{"model": "audio captioner", "gain_aug_db": 6, "encoder_widths": [24, 40, 72], "decoder_norm_position": "sandwich", "decoder_parallel_block": false, "learning_rate": 0.0042, "beta1": 0.95, "max_steps": 2900}
Rows from block 2 of the text decoder of a small audio captioner, named by matrix and row number. Rows with one number belong to one neuron. Each number is 500 + 40 x the weight over its row's rms, rounded and kept within 0 to 999. All counts start at 0. Numbers have three digits each.
Before each neuron's rows are labels from the 100 texts, of 14976, where the neuron reaches its largest size: "fires on" is the input token at the peak. Only what is clearly more common there than usual is listed. The data: synthesised imitations of 52 everyday sounds, one a clip. In brackets: how many of the 100.
# gate: MLP gate (decoder.blocks.2.mlp.gate.weight, 336x128), inputs 0-127
# fc1: MLP up (decoder.blocks.2.mlp.fc1.weight, 336x128), inputs 0-127
# fc2: MLP down (decoder.blocks.2.mlp.fc2.weight, 128x336, transposed), outputs 0-127

fires on: "n" (62); "t" (38)
gate.212:482447550484512582557510474490451564523589485564483515438540568568445462497566432509472444470557476484491424447459485515536493477513532489533483568488512457505466500449481434471467522438518502556504497482516400507517478475471538452490500446478490482485502524479520495590584498445480445461553484483498497505606585524523542529481494544479492492524527459538515472488484450439500446458506
fc1.212:520450535448575569545446476475546535501455549450441464429488519512476452458479466496477434489550500449506444545539501485479495504514571494475513496498543404527488455508445457571483498523527485414438484480487511469574516507474484554477489547517540585447549507470522533506527446414436414468535463483441465544472581491519480530529549539465474494480458519505486453501499502521541523581505
fc2.212:565484467532534502529503546453544501503530450444506487519417508538463514493511496472453465505519418498487405544480534499516453630469561477417434472502533447543506471454464533512483561498576499491445493483560447480509457488640459491504534515567537535467515407502497544486491498492462493472450497479522483504518465501557462480510518559473547522477447487536495502447528516482505561491562

fires on: "o" (99)
gate.103:457541483535483493443495597500546523474556468413509533514466544500442449425505554498498524528502540457470462591513571496514459529566550466505503471433535479504547520461501462515519528485525492533433457539464491449514467446563515550451470447406545489486536526538441526437480572447484451474475568583525528515517460500432464494472529548511520500493470514475494499416522455507514460503548
fc1.103:524484567515548547514515516469468486488443472551446483500499451521468478447459536553505438507498366431550471519461511543472408572542458512492511474473485459445487477508566500488512473549534449456570493426472451485501482446497535460470463536477470515507402503454477487510534540427486449432501474494425536456449527562524545501520491448488506429531517486463506499543556534509498444468457
fc2.103:483460493561522571461481480524544571440563425477531476499490561494471443512437534470549530504510448495452488464623463521513487417528486456500552543441498494482518490510540550475479545556515537526467566443541557475479460475563472478496472461491454487472553506454493537507482526534462512487508481488502443525574530481524414465503483459520546567501502477490497448561579486463442569539438

fires on: "c" (100)
gate.323:444476478551458555515510511523432510520532403544463525492527425565455517495460548498477458504535462481511537533486545536594503505472446593529512511478512580543527517429540437465494535477490523527504505491497532517487506421473499490463493434497466410484541484505540540504398446486484436482520497496497503526407597474463564500535470476491492502501514481463467531456508469535440511555418
fc1.323:534492421483446537455504526439484575552494498520529458486545444507551492485469496512482477464544554443421519444432426499454456473477443528445493452463550519562523511537477499495406524484416449511535519513586489526446497513526431501492510491534499493544464497511585576477441486482476450479537506491522458488583490483440585471441532504520520513496509529483428567491534455467479460503494
fc2.323:477591477518542480498497499483530489495469529483596488512521345507441534469516412539450483522458508484504476475437514434499509532549450503516489511493565507516533571494545491454501450448561486486504525511519418505492428409480498520510573507464544511474485538490469468497475489505532482498439457486480566524491483544475511545470442591437432473537449500501467528562510435487449474464510

fires on: "l" (90); "<end>" (9)
gate.94:528491529588410463520517514429528495446502476472541477486465476460495456558441519542471503494548448529512432438560506518505543483520525490511478581447502498483495522487526534486519472595521546452533508602444447502507489431465464475421509523522459482456494543574456413469522485517497467456543454517544523547492559472515491519443448450528461433492519512495560489467483514485410577488508
fc1.94:498485510486466533528459439474450494536436530492483513485505469540417521607540427465492486610436494501479465480498554510480525479501467459515471400471459483413558531500541487534454505510537487558471462460499547516429562510446452478515505486404468465539490444566494508532538400497519541509555499534493503541522566476564457493469498475455544463490443566491537484480474542513488509476496
fc2.94:459474561490602515454488502466545446507560495548428459490534459573515582463455501487452401479478490518523485479523457482527452531432440510529559520499451505503478470534537503547574520567506510514428540490543430526523546536473486468523544529474535452414534471490568528455534544491500490468499524473504527442502426593509533543474502543486506467474547501452469541485554487471532427472498

fires on: "m" (65); "<end>" (30)
gate.197:482563421518512462418551512507473484538596494446503454479484541488559535525538561478475482522515445514535464464583484463524542479563518518566524464464572472498492513437501474512540493463464433485560500477438452524534453506459571559432491546544524446474521475610528531522447529476435522532519462511481472524514510516436473595533504463486476434448520474462528476501503512465510503439480
fc1.197:538466448489554468397439488503539531508489497524553457500523515516494576558519532486543478459432432498475499402462511438521520469557504443417543604451503499535469499447486473456513521542461516464490446446583521517502510449445480474531458478548477475502457398497483524487504487510543539493470543475534477466504442564583543504480492460487495519574528486510506551528454547479524447502464
fc2.197:527534468552566504436547464583452501570526516444458458498541514417466500484490536546497584477512442514488561470553555571461484442482467504540494547468498491510559497448493530422536490513503512444520484417461465500494450490456515426529465530473473480484514494521566457527475559525463479514462499441493493412480489607404503466463457506490501540510464447509507467487543506495424535517486

fires on: " " (58); "x" (42)
gate.60:524497521520511560511507430543461484448473486522512505501468517522582443502468471500531529474566483540438498481505468512512532456463443425435544452488413495486408470555524499532466525546439541569452530498471416471536538531607539472497460480504526503465478482462495452573435510515530476508456497390525530488502564465409513470477498507540415437489490491520455510504489537469471475522521
fc1.60:512503453508487504473519576524476540454487524538556569494493518513538492448517508493481516522487520453535468515479506542521448515548538576588542435547431553454570464543593532511473547514527494522477488503476502513452556479490456549531517503584412583495475541503563502503516509498462461514498463463487469520529500445572458541564407426574405486491497514540443452528513478531491458499494
fc2.60:474477528511512533544507491494499530445536491543490525441481449553517546493471568506515523542426469508470485519627542511541540548499507502535505499473530494540497507471532543541427541485543557502557478559451490490504543491492530458540569523484454401520526484574539565517515478580482496448421469573460516510524537472547428515418439445518522474470547457492427474482413467491478518510532

fires on: " " (100)
gate.332:486478490511488447534549399528421513543484504535475584510464483489463568480525540478492525520611480552579524546565419498503525519456465519553511458486488544554478478552455477563502533460568468506517494497435476499485500501500583545496521478606454459511576466559492492492522491472511529451537523412508490481452460492539517498563515423503488510548546473470529535518459501526526567472489
fc1.332:506502530485507424538468385508412509546471567525498571462444481527515532499467510540453505500578417519505496482494452436465515549453493409464501463497541490573466464504421484504495517489541475471504454534466519461485525486549574444469525510546413543509539547505451568475498477511497566453464533448446464505507456431514507521524528473540541519447535439517452490556445492476541488498476
fc2.332:436459483467464471541548465424479568495454530500541480500455482566516467465469533520536469476501492450512548436519511528472502520584494471519526477495506448586499490432408468485509606454456564499457619509525510529529496477494500456472500506559489482473490516534481547526531457442569509497463548490522524547506511455531572465486502569477500495506492557528498500560551458510583562481416

fires on: "m" (100)
gate.76:466530563488508487524478497454502482477506473437542504525453440473465511506445394401469530475483507520463498430450486507472517475571436534488518494467450412501509464482535519504544537418514519643476493508471439484481524449539419462487458481504468546522499557498525545527476510465530499490512503454558522467465458496535599513482557489494506492434470557486485582482540458532557525503534
fc1.76:474455541462468499533561523518500593480504472523522485485495474470509429521494407472480530501527521475438525458605490462544528474453424520541470464466434480550458564506500512534573568464520525556474439461503504496516476517434511548497548545541445565456480527513515460470473417417495462491516439585434499532486501514487467485419514566459493471513506504516425440473481495521502548473487
fc2.76:555478451562520496461493528544535471425511502496566518459490426474543477510511428512497466534547572531586523438512491464430464493500462475460503455426453542516456552526450492586485568478503572494547502533515480555489493469444504493526452477477496493484465472538569503536567555465510492452472485553563432477446513487466475445516516512557567484443511561563518499514491463491493430446443

fires on: "e" (99)
gate.223:494508512514469509493571487526488468552499466540517450465543536560478489540455504484485497545462431545511494508436505483410413508573401494482560533443481540476543526515523477517507521504524576521577506507530474495455526441553514535482581508519436516513464476480566507462460565534451532555535486502562491570512492493480469502544498489479468458434505613540459563551528481549588498518507
fc1.223:542519503517412511480494482477441505471594444580456527479480483499543565417544476500528471495486452513482495451525551466561543466472534517447450552526470529466466462459455532490605462478473437475470537478543490547500453505445505527456458512480456534535469526545489452432517420491510463508531508524535440514454475516487539551517482487574524481518532454553504487499393549443441527445536
fc2.223:507416469515475507557512537438452473479546538463468548444465395460471469492487486560505512518451514477534500504494497515545525504473446522522512463494493481532478499438511455454527538519532547520557491526535537491531484537408512513501364523561485513546549499515550440497500443500411443442454504535431523482445568473458467541533476538462546557497535471498505462494561452507574550506557

fires on: "a" (100)
gate.83:499443485476532541501493517441440505510618423496527452505473505524516514515447528462506533522486573436487500505491503488490494515459506474553407527467482545521536527469540541440474461432454587542514565460525471478489540547511528465499532516471559513476482475457509598509541475564468524512398480421494507498509486534532525563458522514507548521482401463491516540485479402507481452555540
fc1.83:463482487532436616508574574451453480554504473510466535494422539515578510472517457449438528531531450490447496493499472485577541446512518439493412441466525539516548502445513556535531440531592526471580531520533561457506507471458470561532519509530466549460466511465544504456503494468500479474505554463480481490522513507502473493533505511560456465502516485515522470436525549414427486502481
fc2.83:508542575523535484498563516428519483513455527519504487481524478535428421529457556452514477498499544457480519472504501548566527479540489452528419522481472500491517505530532529564497585519493518502475490525503554611419523524473497427551516519518557493480508432506468427547537533516486544465424546579568501482472476581463509500473424491500441544485545587453507515489507477427479471493487

fires on: "s" (100)
gate.42:463515558597543485489575495505460515534531595511505536504490554552421401481539567413481503528501470471537496542474493538480446563482464524547528485483547501551558532477509491464498497484562520495495481510519511541520435455494566491526499548509539518464460517477520474597459454502521498513399453491507514526551488561525492438492517438452478423516488450491510511558496472489456572430462
fc1.42:544564461506555441483528511472453559463509441471542498524507514489518532513512413515472534525518519484461509464536412506459542487492481534622447526510514526506492528410505511487532513510419561514469586504505539481384507499526472529448557520456484534509426405532515517504447497559521499474505515500478390520535539509519553468523553541515508425460473548465475547485468491532487487548493
fc2.42:453597495473401498466508430594495446522538500532454453517540514478524469503550505498577503521409533532515507452431513476595532500487507522494508524524529483469452463549592486485493496490491520480577518482466527471476541498426545488432456531457497464499549510518501538450594486539447478495529457427529578445478484489539454556485398466492505528499507488469525500498521512540463529512472

fires on: "l" (56); "k" (44)
gate.203:580544565567495498428432584488492463475546388506490450539488551491525519529484558509432515547479501498490531444472474500465540362429598510496526493471485556501486535507523512511408513555467550515480535503520537503582489462485487499539467466480473498486493444411530511556506490443486515506456491506541534502519574513524485532476503490563566505481486531576469517483468496518486481492489
fc1.203:507385475506515541494483451496593487509494548489474559524548475565461497451445511571501535472486505452490505573501579521540445463481528543499480540543486492492552486524562556448498576534548469456564441546453487493489487500549484439425545491496473447532498500481511562548453506512510419534504554465552486532526509493466498443481449561556487521474469501550543475507410524482572449524502
fc2.203:459485499490504492531444379505513494465508486487514565495563456495487510539527533420531422489553436466565472520535550512473550562521472507503609469481524490490504510543513524510487509542591466492563510485441446456480546507502476455470512516440526462474522504524529584496470499518594450513435485479475591474545487491498438475494438479486430528474459512593502530492465427483489544475501

fires on: "s" (53); "t" (47)
gate.240:518427514497530481558526438472470514434493510500454423439432454483440580484556483548434517468517420507459506507473548474503505555482532508494504480534590507546519476503459492435490470476509469448492507480519506543523503478651479475540488519507477461498477567429434503511502474464490507494450560532543586523457509557466480543487470466493528504560485548428506479552513457438522501499564
fc1.240:525505586434533522586495407473489459485556471482445443484519523568411521530508496464487441514509462527474547498462510469505470577516496528565449492478527580480485471461452496521536433560480474539453469511532479594453619483581466455541503461511505453502487508497519517561458504499494500526529520454551493497497499560528454569544511478432550495530511488468478501530559526462540525546516
fc2.240:478507531511543475524516498483526519470569502485514528426431516521501598464487457474493529514406507528481476557489464472496523471450505545487528488522505552507524412459476467461553516496617392483428502543552509467510547503540462547541472480495520464529441466510529429410487473501451492528514493514537586403461502512481488502533486487417476495526500519481491532462506412495485433472566

fires on: "p" (100)
gate.264:451532502499528496497507453512453534516460520446542512468510536519510518492481462454468511484415468488481540480530539509536503562437526519495513429554456465522497554550503484545467473439515487553450533483559494533468520601503534501524510574506488602543447412469528549478471470506511426506461420459558547536501515528574552482418466495546510516439515446540444435488499455510549490494591
fc1.264:439461556475546515451479514408571489480467522474547550518513400426450489477497549532482448505472484551582502431509427478514504494579446518483574438446531531474468500526487519560486490531558483535587486572525483499493503498506463507553493479540427480488520559527533412489526484465484591457500541543520475483480483517572498498471540493552489472500539473528474520537451522497520572497553
fc2.264:479435494469444415488572400495474442480510521526501537443523511450425491455550490490487499489530559494494573522501562489481485441523442510579555503487450511476522495502470488500482483571470494437458489479508534447511588499445450449446474555474517525421529533576527543542495513375507462420520524501480512515507454522510530527530541539541500496514523476518481612513473514473527512517498

fires on: "s" (96)
gate.133:508523469514496476490454511533557468456486536472509524514457537516472446527485530474485523444499528505474487441569556520530545464544538564490524510505526552509371441535456476490564483480422447526572472481523532479510442480513533510488461533507489507465524498532479534483405512495477533481499453421427468523545457548481537403502533463419547524457506581493582514514526482587503489501585
fc1.133:516468576552504536498522546451467515511488511475488487439528526482440538456497480513482516470482494526573459523414493485513494560489582510486404508436498475500526426546562442430568508471479483446488542477538418513516481448528410462554474445561503545476462464521563518521518474517502501481443537504460444516519426535529499526433480595500488438448477525457456449502556483502489539516547
fc2.133:454470550488427535528509484483476501497493462534575481509439486520468538542549546491552456563444489435546504598468509516501464528490509558540480436487516474496507476474530515493453548573502525535521530537475506535485494555477490542515458440479470432545518476590449503498466522507506494567558506477497509566488462369524473563474501529531543463504499530436421515474409499581504491547558

fires on: "t" (100)
gate.88:560536584505517412493453518452526449471557496484471485442524527523468512485525516577522531499477420467461515535546546435471496524519428556449515492483521512525479495475502494532460509521532467491453531517481446570532505507511550541491461482517585423526426482518414485520504457417472513504529500445531482539510468502550487427447369532540532528548526429467477493465498560519498513511440
fc1.88:471512504562573581542513510507519491505578524497496557533528505539496529569454446500483481529517512517492415446470500544435511475442521531555485528468502479507540472561480491455583516537494542510515506480511610474482544520460458471517511527404469512506580526475564514502437462459506466519505457575529529521467435462455577554495549466441543582499546542463524436453508498490484492445530
fc2.88:489501511492476507565519472418510548506567524554531530508483438541600515514485490495467494482564544533468449516510517575396543505512470466503518512499420522501520472549567463484502546549396568559462517460437433464520533492508534530521462448508489489556539480486504487505568481536506560452402468564541546506489554544499521486499476412524458508459505504435525497437527495458470514478521

fires on: "a" (82); "c" (18)
gate.210:494529461503488491440479560508494522508505471474557575532524531467475480515552470536572517572514523520482483604561504525481562483454490542501540561525466526474520496471541535558477450459460531531537536518503590521518570480501505568522494482488481517495540539593483526433401510592514527453596505551523575482471513492504510498457511401504488528481505562542547479506482487553509502480578
fc1.210:544491538544518497482546455514619509489492501492449428449480514496523542513447482474466510473489524485488552471504483520499459478554438427496472539522423483530493527472531510421541445513454525468491553504458524430484500543502489487502445458540515593504453470452506490522503518415543490440479458413524407487506519557534581457557510488583529463490512500456475554535498498399470513460542
fc2.210:488488532551528534409523408549497508519501477423502468455447561479460511523464494560534478493435489454546484508548513454540480482529484497560519468545535507397531536481485549506496450526551556480406521440484487473488498513442434471507416476490470498516467513505555503484484540443465548490518542544530490461529587441519472494523563472471503492509485512492430405548552506517540589500447

fires on: "m" (100)
gate.56:530468562520455454490523489538534481524480539508405501543481490447474506469512418499406515480494417553411494454482472522511516482463464535578495462467430539520520491510542532542512522489516535523455499499463528541470461519487463509503493458543466527489439497584491489541507466457532499465552453620495433463459485467490516462449546513477555414556534513544432524442556484533438549522471
fc1.56:562465494535502440499536503504474532464596445519500488480510464479454481421520467497391574440577461505463480433378446478466485540513427564484458464475442558451445551471473512468495548525481529493419453512446523526453504485522504483507520493504511529486495519540456517506503489445524485482467487586529444454520423506531512514467513509545513452544498572473478497481544501483455471484426
fc2.56:526501542539505507386494542526535531373490499472534439508458522492443550474485452501495492529486530520502495438451470476446479471430505456480496454452486529520457501501488518475501552459573478487526440515514446500446450470473482530563455439558480445572503500553525468480494542582466526479530508585531434407453537499426521482485495444479507479461494567526477488469475478481512518405516

fires on: " " (100)
gate.209:495501539467552470442538526463447493539553534531527529519443472505486555492540507472380561490482509512531526476491401499510445503486462562483381462544471527464528476485497518442532494481479570539510529521454425487530455471461442554520493487513497531491448454537491557460506519505424542528424479523556490538511492542597404493551519440520524523507531488502465531497461515494532492411506
fc1.209:483526471452510506492497484558570544495473499546483453510463400480493541518449541535530550536488483425550515450510431465587462538557556496479526493496436456521489488549507476524481495445536568501497498464474387588540556431484550500446534487549516519513431499542574520504448519433470530534479465525469480500530462509509491505453443498576454444540557436527496496473562488460487499487533
fc2.209:492494442519521432468450443511586454453435488466570594459506535510486557512517514491478435436512508499573520518572480521469489578530514476474466550422530473513489502497392573563483510507493508516517509450446456545517471458539522487475533488480498526437525503492472510529519580520508495521607505511499443488504495468416507474483539504473449558488433571503478443539468500484507509459433

fires on: "n" (100)
gate.234:510536440555494454501441495505475507551456571460487450584495469575544524433461443489469485457551466498507494459569529430518492466462485499550478475466493487520587546511580464524554443491448563499472503471507519518472429541446423565535483533509525604526517463526527471521501460538503456513429467467468504417513532490493491460475472492504538473449497448502418532533465464491477463494569
fc1.234:518435505508489472525510513497486464467559535533478496567448474598546563452463410507457447467509555493534506532482508553498546537525420490545454483520444471498500514431469437541462505497492570473485476474549500484446478420449545555525509440514492483478419494504460482479440502450415473510500407476480514435531435538504511437438461525428481513464475506548525497533474433473469462530493
fc2.234:499581411526414561493485510453550569513456512516531533522466533479512435507423442547521480574468525484468468465536433495533483473448487524431454456434564550532478522521603492432524508497470540480501564524462419543453471527485555528468535475535478418528511508444543540473499497517459508498465528514452530538523475453504525471485501478466496498477419542522484472537493453523506480406490

fires on: "l" (100)
gate.217:458498513564535444499489481548455500486574519455502455453466497524525502549511459390459488557484450466524472419518416440532534477535515500513487545470467467495500509473486475511514517505503495573434538435479498559509498530440491495516532501470420537465548475443478519450563500466431480532439434512546495497418529583505486534503423443418548494555473528471496503486460538549519435446498
fc1.217:549490415471619395571510435489473413520499568485490479527466439516501478459515501482570506500547450488489532529483491511447525492523461527573500497491533487498428494517538446432519503558448504495528505481501537524462505498496490428434492529472478482495494508545493515478535516490496524512481418501479512487470466486518469545585485465441503581484454486401503518530448487554513464462382
fc2.217:430490453523500471478415534518498488502472545492477494548529503522451444501484459522536565470478455466537552412508544506509451447438532552433524507495547563494538422489484497426462473530457445420502561540508442551506507558476474522496465448505482490524589503519523558546477441534502471469440494471511474510548447534488495500494468474460488495560453499491477460524584454460576570529584

fires on: "c" (100)
gate.194:493503463574577498455513512467532481464512504439495473520497506515484491600583458504495470449498488498492551421512504494463493447534492496512471562401560477514472565467522428490508514599518481543528500502531456499474461506460521453496502583517545458546488504493505480577421532534534528462506496451585538501478557588550527575506488471495521412489521508515558465434488501451478549547482
fc1.194:473552447492546596544467550526530552465448497435452509480510475534527532545514500518494513503515505518499504468561503501456562499460540535520498525484455519470436487478531490455508546519528527557449528526548538518447546482615457407526504501534547503560545485493414507449452521490527475549506532409496521481455576520527441469486498443476487479484523557534509591492498516428462513584568
fc2.194:432445522565570499523496488478507502415548449440475578527481516492462541578466520519478457404588487495514451543480515538450451461520530522535461507562445522527484478525481467485480525473515467435455520455514441481487560565473561474420489451527503562499483525533489511491466455498506487420487540461469534495558494493452546503537505441546561494424560456519490482445554491512537442464511

fires on: "o" (100)
gate.269:478456508496527543485554534542536454489524489542514481478476461534499517453505471384533437468470476470523520538478592464469484490460501482543513540449478530515517465476459471511425493481475461501613495512455487497514481526531516427479559453460502493610518420526518506570438444415452510496544416464546507533591515525471506514508487499544497440440518536519533466453454492445530443525507
fc1.269:564550481485497531487433512489469523518444506479474426523461465515484554503428497529460480451531494475548489504415500562507501568512413448547510574466557442530505478464503492534526485425550548588447462531558495537489532435509553474423447549392523476417548510439515537485488494518531494501482498521543528482499461486542539541502510508440554534449473525492448575503504529497517481546470
fc2.269:453586528504554560455531488533515547590463502509589544476505581540495480465510473506481530490480498544486461553479515472436511524474490499519477508555578513515499500461489515550532518512555442460419498503499524560489524503591533569491514546480513468519508563520474493403455525436524502551536527499501443482473432502568481403513532495418498533527506505429520501531553562577529482525524

fires on: "t" (95)
gate.92:419482541472487453433529507508571477471526502458456517504469501469499489468553538443502549470508464435519540497470469529532484500502524506537501463451489452586476491562422471414473450491439479450546455512520513516532525566551424484470512489538471495435528506423476514477446529630471497532489533447501514510436424463539500543484461476563527520512479500533562516432472467463560514454551
fc1.92:528499620532493485520517467558476525590448457488573458482536516537502534594498491549563401479518487486489500464446502515487481540452429484557456577517485515498458473476495520534493531507492443537460557480559452469514563532527456519471579472503552458539483475539504463534591429549482502488488445511576493465489509503485443488493480547473474472474502479428520541515513505471505428445452
fc2.92:485489533519513515488445571556513496457466488445456506544493493523518468532525543521432506563503476533522474417519525455477505519499505457431528542548577541484527536475494478504560436532565554498481520471432493539464451448480558431594449461521475516513478569497464512477482569593481506547520497468509455473479463569477531474493476478585479523397522529445535474479527419568462476511527

fires on: "c" (100)
gate.297:494565477532528479513490406449498515486494399426505448542543539507550494482548554471474550466462525431448485559431522518538490550521452531479441473511519544538550465390530465465502448492451488499457522489481455446491463501522513539489480511500518517524425488526403520499566488495482528444505495444563482546538527521503508436485547425521482531535498474552539476541407458471469521455460
fc1.297:501556463510539447529480478540519498558531480400505531487505539492477531508518513513535521558458515456482577588488512558461527511458438465434565502522454483451525527475523506506515575432479383511472527404511488453493511516542498571514514549470526458491432418555475495466555536489420483550430454512484472550461476493488507520522472495461471518447558563445569530531502513528510510474504
fc2.297:432493483480479574503523523555546505543547474438453435572542524451493516529458515621486605490503515485487519428449519487448486496458448508505478516523508462548448468469487465470487526501532539570526481466485528463580418481468482569490472475420499458492489594518494476488515399493493469482483509534444499493543461485461506452472467461481490450496446459520569447503530494529530538451451

fires on: "c" (8)
gate.258:448532559544483453470503508471577522546451496474532508468485482420515515403488460458464466539535511556535536516582419490598536412509502485607505471557459512431447539473500450522517503417541532530478492544461477499477512493567571459441526492550463505538517502493475449531489557495513442474464481510562516529482458515508435476503537511534469524526515458535486495534503470463579496518550
fc1.258:505518450537517477475475573534436398422537471534452538454507566537560484529497503463485529444457500469426488488535484476470482499545492552398450513416545490496478517463576492482491547474518544441510494482500536503534466514472461574522456477480541467410473471546512504422483586500477509522510492495560487554540522422451483536534465429540462473502509510504524476460464567473491458459461
fc2.258:514498451521485546487491575545489541499403496488561527489490587413527524502478493463425532521501464528462491522522529490526426498414533580454468429546485552524490464533560484465452442589482512461519440447554475547385505481569545493448518521546497455502478490500460496510548527541505483495478506535470430537492523488556420525519451494466547498493524529518517455478499534513466433511481

fires on: "c" (100)
gate.187:501635557491450504531521541435535516582479527491542535575514461454527503527502509499506454522521450439485637485484483511468558510511495517561546471561547495490495495520578476514490443473529558481452547493518463514485544476500541550541594523497567541431466434513520466578466480443482535478473508496514541493524508472512481485556488508525487500522540559486437522474495482476575565508487
fc1.187:502507449520480492378480607514539509493472513476542491462451496557556521536491542497469488551505511526442441601460564556454512443538501464409546526470540442549478504497473511467518496539451512546470534544470511520507434520521517499468488520538493465546544488512517539438552529462512491510501450528471535525537555493574482516410500466495502507420478500413489580553470503463486525567476
fc2.187:479491524518486538488529538484419502439435499556518455519502589464512469465529501476423541467497566499476509502446517476535500457568547533522548563524459534474554555585514531556440414522549437425530464509514491505490500584478452491525486513559470497489508506533417431512510491479459507495469520477528472488550541478555468514502449447473511502423518439494417522487528582444444485532525

fires on: "c" (100)
gate.19:455489492591524462448497492532504494503503465521507518532494515478466581486475550522526520486508479423505491592399493499521550480505440463514540523602503532504535445443527473412525591480500559479518547446557535451499547475510445571446499564545495553511505504535477510541550549509514465486446567510532516441530453480473497534501503484501493572499469504502488581472485518451580539468427
fc1.19:557495569473492483483516524516506592521484542490501487478522532497470518567551529529445447601495502473454439525486506494497534425489504479550522504481482547468488492543500495550485519592541486590583475489558514586506457497519521506469525512469501547435552540515511443493390534446505480465456507456547464447446481428511515461489563552536555502501513482464498541456482504403475507525573
fc2.19:474493485437555513538493504541434520424429464504505510511415461459553526474499449479480476465473437505513530516582526521539491497482460429554574513498537449567549603498414522533458466483591567542492486564531487489530493532428499506540538497478401519476546475482559461527509542556454496470484465449500566511478535516486472484440434528473527476489516508488520445536487507487471500555538

fires on: "<end>" (40); "n" (29)
gate.156:486512491484483419532505521542537492539492552532471488601482469478464577517532481421464441521464575508558529613515454516465503571512558504512511535455505506525468515523501511465468502450473521517450499534519525578470576409429466453504526552445550457554529506449487519490475510506546511466511451474445518537448463484497502493551409490515499483400486502481497454560511444498551488541536
fc1.156:535532491502525496457487455542539534435512491565457511506491448487466464539472551490485458503402580507514545553522513531429457510406497482494554562454502448503518548523550498530424501511451471554452545485503519588492534499539534495516515440509483566478476464520521538534447532549476514450494526470568502504522454521506493530521638453452504519475428513558593542520515472527538485514453
fc2.156:481520545560495502494565492484464551590534507464491452491588529495484505554523570503469579454549488559524540518510629587531542486511555499525475521521491501475544507522524503466506504546521478414555512520555456398554525427496521506482520541513547451441537479507475462478485571492523471503539464527446431489513537527450475535413471556521489481483590503467486511478522516488507464474507

fires on: "n" (100)
gate.109:468454597529406507481502400572410497525519419449485475492533512501566505638515413481532527518495431470465523483520460510442508555489506500515541487540490535525488534555462540496530559503503528524600592466566472470468539457518483493524441484411454521483506515494486564502448493509493501485488469535505460536519533475459483477510492523507527494479517482465459456494482496499465428484523
fc1.109:551519501485531547502484453417504408476481506506449507503446466521571500518505558550496497482511467470511548467498559509473521534497489414388505537476533461512479512456506431516502432527462488509548512503507476485530514513498458572558401422484506479518503490550450558552482450459554500583454475547563536483515551506445521502593532476517501476524514443513451433453511558536500454504434
fc2.109:468552434512500480521476501461506548497479578450496560527473489534488517488592517478532494484510488551498496573480538540500534493481597534493566490457437490458457498591472529455430483462562538401411491466542574481497481544488491457405523583545506486436521450507494484498476555487467493480453566424504519502489523501504527454459517537481465463488408505522543493485495492503489516461573

fires on: "c" (68); "," (24); "w" (8)
gate.159:479536462533509519557494532504522544475523433606516526514533523543529552459485503428542600548445509482601534544504494500485528503574501561416568473486506451523522473470508488499512593515540479492475496499531496466496542468455501540451557521525525488456450515487442540558531438511501523515483466490547575449456484527477559482454513544495506495448555478447589472551482459544577535499527
fc1.159:475429487429501551490462512482443525524541484505509462497453505546515504528506489464461545507508466506443437418504538483536541495426599531481429568515454567466483486484494533552472438500546542568503476527501434459484506439494535461522477491529525484545481508464459492501563396452447496591452473500555540538506517485554428522489527411505522416491532515472451481531498565471507484456522
fc2.159:449525497498563484555457500554518482535543505441457560501477526496536473500507586434456425538526513512542448471497426534422508509555503539511526559522392562457460419584482489521491465481500469519543435488445509548456502546524535521460429491530438502531514503497575474466501505496443525461565449469461428490493478520516534522547449459577487549468463515483459472545488523509477478529546

fires on: "p" (98)
gate.44:455470474570488538531530569411521521472452496579539449472519511547487521487499524547497551528510498493483427554490494475535514498531494443513486523452547514514588436455574463472557510523468438427478474449466494509470457499541491448480578514557468561518540472498491504520487510504539389386477498524519425506534504433490472456559468438520487497496501497529460543554527508444513530499431
fc1.44:489452540515589497509469471480412487552526506593514466436555497559538531445467550523452542499534468518488481529458432556513461521480487487456454481527488471539519473380543546455482471511520515499445534508606498463483529462453502462586476522487474506467487447454524542558447448539496521501505551473513510601528496475532516502470466410454482460558496472511512531551524480518432498514530
fc2.44:503603542543548492450546512547531558496455470553517476524554428547531478509551452519513537508448579545510551487515497498555491493523509508488467465459586525522508462605575475471490527491453516430484454499544487475482492490479568515507462477506588488532400475533503549525466518521510463504476476514437544436503548515447448460510520448535527546445517476451421549491471456511480531426512